config.yaml
arch: "unet"
num_classes: 3
cond_dropout: 0.2
widths: [64, 128, 192]
scale_shift_norm: true
residual_init: "none"
momentum: 0.95
nesterov: false
lr_schedule: "cosine"
Rows from block 7 of a small class-conditioned image flow-matching model, named by matrix and row number. Rows with one number belong to one channel. Each number is 128 + 24 x the weight over its row's rms, rounded and kept within 0 to 255. All counts start at 0. Numbers have three digits each.
After each channel's rows are labels from the 100 images, of 14848 (inputs lightly noised), where the channel reaches its highest value: "strongest on" is what is common among them. Only what is clearly more common there than usual is listed. The data: rendered roads seen from a driver's seat, with toy cars, trees and houses.
# convs0: first 3x3 conv (model.decb.0.1.convs.0.weight, 128x128x3x3, each kernel summed), inputs 64-127
# convs1: second 3x3 conv (model.decb.0.1.convs.1.weight, 128x128x3x3, transposed, each kernel summed), outputs 64-127

convs0.125:129139105143091097092110076116111137148130102107119108105103154135095124109149104096137163151105094152133111126108119115104133100140151128156123147085138102149122124138110130122077135118117108
convs1.125:164073132103087130140167124108106131120127119158111136151144090100117125145159126179118076104128123136090122163128109116140105166116106115144129141122109141169142149124098116089157078122088127
strongest on: pine

convs0.4:130101122107135128123109123111164188119099136138087117124115068113140091125111136168152139191113095146158117127122166137106149105124141122132162133142101125088156135131135123119068180123125158
convs1.4:152130130106104098128105106164078100120126097117113132116149148136137128148124111083095093126132168129154169139166139135155119163097100082077133128159169122133158146119148111173198145131124105
strongest on: snowy verge

convs0.62:173075150140147123152151097080115122127118137144144153144141145134122099148107173136116128138136142144095097121171112104108159116128100137129142131107147123119100116098119167123162161113135132
convs1.62:122117168103089118095132118115123066151109150105129123103089126151094148163094152153127126144111122144157128115125124117098125138166096142138163143110126121178143138120150135127112120152128123
strongest on: pine

convs0.80:133141081114130167139126126144085140132126157130098129152129101145104086128101117077132156133108069124105144134124121127118127130104126124139096147119108137123115086115132156078110117139103124
convs1.80:111095166106126187139116101097144087160102121134147101128095146138145151125154146089127114129124157111123104130108143114116152098133107150124133140114111076109138145157115113191110126138155116
strongest on: crossing stripes

convs0.47:125129111000099146119125133107106107118104136124126128115126126120134111089125119132106122157119095135109154101100096125107143125134140105117078159136108085141120139116121098141146122144130096
convs1.47:116126161147145125122115062146080100178130116151117136158111156122091131127128122107126149108082113153136101136132164153134083129087103149137158107112131138083130118104147134131104147143124139
strongest on: dashed white line

convs0.11:136117131119107122090112132159130078124117113098101138151107156116118097121144094125156179105117126164117103131098089167141108105110118148144164142150130116116129130144133127143139111130123158
convs1.11:117104114150100140114128132116145130115127137146123120122139086153132135140099164122126084154160084145127146110158133079099151096123128116134121122110118154154164113112078092143180105128100122
strongest on: crossing stripes

convs0.1:109157130143148147127130134114118102164119137088112153126106083164125122140122115069140195125133120118121121141121123121123166083121200144161123130162129113137132117153108116160111115120092161
convs1.1:118126100095129112124134169165150147108139111124093118146163172098155164124137142155119127118123138119118111129147166139083112162144102136133117150148113127104140119122172110091121150113148126
strongest on: bends left

convs0.116:123154124103120109100105116127119152187118146092135137120161127136115197139146154101131140099141129116108090109093096133133091120127140124130122119082113118137135121125145106112149096114117138
convs1.116:172080148109160137124158143131109133091159145160155097120159178129120099117133124116141162190111146111134140146125087116151168130101126156169125143115124107139117144142091101121142097132179113
strongest on: pine

convs0.29:117111125119121110123064108130122147130105124141153132143129123121122125121123123128155137132133060145117114128127084125147132122139116128147111137087122106108112161111024119094033104130110133
convs1.29:113120147112112128151090168105122144136116136115173123123105115140159134097124173106133111126109177127126171100122137157099134106120149139118150095162140139120127125146151141120212106118136100
strongest on: car

convs0.110:092118085111106130110122106117153151141121121109169097138110130117083124127115105106119080120123110170095126133107119145132115155159038131127137132069128114121144144157110132103090115135106116
convs1.110:174068111139112106145086111108122107132086148168099135139117133184128125116136133133113144150108120114103173100118154107103181127113145126109117119159125076147118130130170105121181153108170126
strongest on: house

convs0.113:132137130115120121120115107114106147141106150143146125112126119147135152123119132120148120138145089148136127126139121131144100138124138090162082145130110116117130099149099120107131114138133133
convs1.113:134142108114155128129134151169155149146166122153117136154121135105116119154138140118142130141150128108120114114101138087095145130129130134115156140135099130122126144106115098142102100137125114
strongest on: truck; crossing stripes

convs0.106:104177148123128123140110131147100096137137136104156094159123052142137128104110120131118128092121108146115149121161114125142104078143095102100109092162145151124156202150172116112149128111137156
convs1.106:127101117152121161118152122151160129112134112100125165134108146115126161102160107100151063156127124132111108137133138128144143118109145135137140126103114132132112147104109146124078156135130146
strongest on: pine

convs0.84:101164139069101131087123121105122142129109115094100129138109094112112127130121134143126000102117101119125119082108125100133134107154144120109142122123107087126132124110093075135155180098134124
convs1.84:172095131162112146168097124119135131120160163133113104143123116116174139108126144095180127162112145147125137154125099142150133133129133169151080113119119199161136131138108165107148085144144122
strongest on: pine

convs0.121:145125089097117088085099090120119111134108077109127105167157134144179141112135112094115114123122148135087133103106071118101105127120109141140100110123129115148110143106123134159104120091134069
convs1.121:123150117101133107111144141141117095120167125153066138076108127139115132140131126149110113140139121122182110113169097144131165155130148129090131132147150151110140125130102127125084126121160168
strongest on: crossing stripes

convs0.32:092108077100093148122152116114117097124154128138074130130063080125113150101122114136105125148091146121118109146105140134101133154138155133140109170149094104149091149104152128145193188118134119
convs1.32:098137119171138095118087158145115115172123151131149154121149145142108086115140129123155122101144165138110149092078121137144116124088147139110110106136133146150141127155093077107096149105098125
strongest on: bends left

convs0.119:137180161090143063133189102147130113115167176172100143133137108154146123119142166125089163113128123143137142149098067118148134082135122115111125148139119103124119143108152154133137143104130140
convs1.119:140126123142157153114058145103114160106096084102148145156118164131108132153090101117118093131141140130156110139168183116125125144122191154130129116110124138118155124153102121123172126132144101
strongest on: tree

convs0.111:140109119088153157084146124122120103105153110150117126134131105173106107108134128121140126130115078146127108125106101173125139168127191137143137124102124108119106148111110127125086092123154103
convs1.111:129122101156114078140124113115137138150135090124109116105112110074136116104153119148119110113157150138135103126154138098150121109137098124138167117117140173141131167144116110104141156118075141
strongest on: bends right; truck

convs0.43:130113111120114097106128175159092120113154133174101126139151130118115118152153098115115138132131128111123150148086157101127157157168127154111130127138134114139160168095157084131178116136124146
convs1.43:124121116126107147113145101089133145102130125076147127106123139121107162124164131110082087111148144115118127094130108142109115128107121138139153138119134176167085167179080128146060122129088140
strongest on: double yellow line

convs0.67:138120108142114113111108107111103116123114123124129129133148146113165124116130096128112132122091129107144120117101111123111121132133100147123086140107111122096113128115120096095099110113110125
convs1.67:083112127059149136139106157135155165151126069156107107134125149120128136142137132174121095156140070138144145137133108123128148108128113117142162169106129054157128111098130138135119149150164147
strongest on: tree

convs0.12:137131148106135108099120104091131123093131090137135152120123108151134127139119148119144103111112104181133144143156137121131152123127100116131155131099112120097149135161143164130099160139143124
convs1.12:091117133146130121118094107078100139135106102099125116173132137156130105112097154140129173107096151139117114151103128110121149118132151084091131144149134146144115150129107177120156146136136133
strongest on: snowy verge

convs0.96:149163134162128105093127146155126151117159125115172127140108113176128079151149138147137116094163146084120157137127104110139130082118121105089101109127132117142109122159137116086153093117117126
convs1.96:116139161132172174184118177112106108151133149104131101106087090092097130108158149105073138116107101113164131138173169131098142143150153103125162097107128091101120132115146124090162154102133127
strongest on: snowy verge

convs0.17:093175135124150136157154121116110104128129102160139136115134078164136111157140126144159176151140115122149116116121162137119120141112114121126130102129108179091113119134128125123111070063120128
convs1.17:130127128168103101132110091108141159182107141125151138150147104082122113117088130117098140122118132121128139133137076139145123137168199134119139122155137129141107150139137151094151157188118134
strongest on: tree; straight

convs0.94:168126171133120102136092156158106117137080138098134161097140180077102110143120117142159116164138108129129142144148111119167148089168139162129135169066135129143131115101138100122105179148122150
convs1.94:147161133156083133125150151109171131134134139126176153123136137174152116175105150098171152104140130125119048128091159109106137124147133138151133142187156109118142131160153145133116156102117149
strongest on: bends left; vehicles: two

convs0.61:089107102175158122162171100127127127148131146155120125156156144133152104145102099128167130120125132094169156120134185144145135088142116161143151106119156103136132165187112131124162109179124139
convs1.61:111154144115104143146112210102119127131148153119137146135136114149133184092113155114089118132104107173137097152106098131124106113078107110174113127115146118128179094116141090118097167086132138
strongest on: bends right

convs0.59:123184082103149089101124099134118140143101135136136073147088106149165136148100139143100124113129078104133121155144146122088126099149209127115131122124160140156124137159136127100138131125099137
convs1.59:121095100137148148137123149128127094128124113116153195134160143134116144133170125135138149147127163094122141088113097154189126153085099102153098143120111145121177145149124119184118103105143134
strongest on: pine

convs0.114:125084093070092112119116123106139127092147056122163108146134124107155133131072117097101123144121097147136133107077129130050127154141124125104117137136118144135116131116127128132138133123113124
convs1.114:103070163128107114119157119168107150146105175128122136133102118106102123153151113099129128155147126110099124129147122122157147155121073160098142165121171138153117149131122123106093121115085167
strongest on: dashed white line; pine; vehicles: zero

convs0.73:120136129124119147142118112099132115114119140146122162123121074130146123163132171126143150117167143073123127108121100125124162085149144151121146132115129116114133139124106139140099098136117152
convs1.73:135156148112133124089149143151119119173141133109156104074117127129175124121155100152135155164114135120121144097105069170168073112132137168130130096116122106095137172144137077110130148111120129
strongest on: bends right

convs0.34:147107127097113092117130171160122144139120131145172130109111157153111144093138124113125172117154125160113136155113105153130117152160156169111135150131136128185117115157143151118101097156091122
convs1.34:118095116137132124097147115170135162157101145111105115137157138146127129123133125132121101126097159103143159083099133118121127143158132145078138143146117160169136097098117158110128104128174132
strongest on: bends right; sandy verge; vehicles: zero

convs0.98:158142144121132082127155134111152071121114133134119128135103161161087110162153116116129078110108121165141126085154080114106165102098146138157148134088129113085145126131123118123141141144138149
convs1.98:156139150158157099131128124139117081136097164139091135104122132117129127159161119131113103121080100135125150115133144091127104145121151160159129142093121111135140142129139156130172144159147131
strongest on: bends left

convs0.107:115014126144116120099125116112123143142123135134132118114125090118131144139132116139092074092100169116131127091092104092137121146132117119101104141131115144139120162110127112105115096082100111
convs1.107:118142122090124123137121110144198123114117131115164163160132116134131146166135124129178112146115104131093158127153133146124142065169126081140106099130116098146153144135121124139114138150142170
strongest on: lamp

convs0.33:144109131147135123103135078126112113144117109139127149129114141140107095096119133142102117144106112128118123119112102117056121109126123117105073123122111119139148124086133104101104115112130117
convs1.33:117154120100111095124135145080099136066136174101143103115181135096163112116125137114122121117137084100167126115170150107135111150161126154146132144128104172108124151150099128116109124124135137
strongest on: double yellow line

convs0.75:124078151151135151134138121142143133107164114136164159138071114137105096146142160133132061160123140152120112100140194142077138090156138118115089133082137127103124150127130140157124118178148130
convs1.75:137157147114096180133115134141098125135122131120097121123131147149137146102136140081113159145073103147151122154129069142187107139147105150129186122121100111137112122118140101125112167102124083
strongest on: dashed white line

convs0.120:161085144152143126131190118146141148188135157135125128127114168129154071106168148117083128131129172108109112111110118182172114130108078121111103103117115114125108151126120115125143136106155116
convs1.120:106126131132129160096096124121146134113143149130124144150120069095164194168126095143174156159119135170144118128153103056119134131135153177141137129172116141105135124125114130136076088117071135
strongest on: crossing stripes

convs0.40:118135108045093101111089116119130136127114125116157144123104127111112126140132129132109110114124098165125131137126098111177144120152124141155108143074143163118128156114056098111063115137120116
convs1.40:135076155126090110139144134151079124118128152111105118100096120147127136143137163114171132151091195116104112088131135164143104118090115110095155107141166098126105154131172126132146098137152108
strongest on: truck; straight

convs0.35:149008131122135138119122106113112152131095151109149155132147176126136147131116135153094108163121117135140120100130128117116099133136125171150091170156132127146158116137125135177127091164131165
convs1.35:111166119092116150102135124091137149095134112120126116140128132113122155133114130084185137118107122133144135125108113116154156085137137124134169072067173134148080117091111159083161141120097109
strongest on: car

convs0.53:140140120120122067119097091118123139130115140133136126132009109119118135126120141111119055134109115161116119124096120120103135141148104111138116134111108116133118155104096127128085107088046148
convs1.53:136115109100111213131114162132111157116094151122127130145160123108129066108108142149094126101151139140138130107158148164113107097158127152126099107173103097142138079145142107117146160164174118
strongest on: truck

convs0.58:119135129044105101145075148124129105116165130106097152129123125128125120121121161111119113168115094148130111144094114146147110110128110135139130140108138100131115125122110119145119099127126153
convs1.58:134112082156097140146156092160134167162105107103137135138158104109154138127155092197154127109150104150127118149125125092091109069114129104122110126127112123116149145131173131123093177111143138
strongest on: bends right; crossing stripes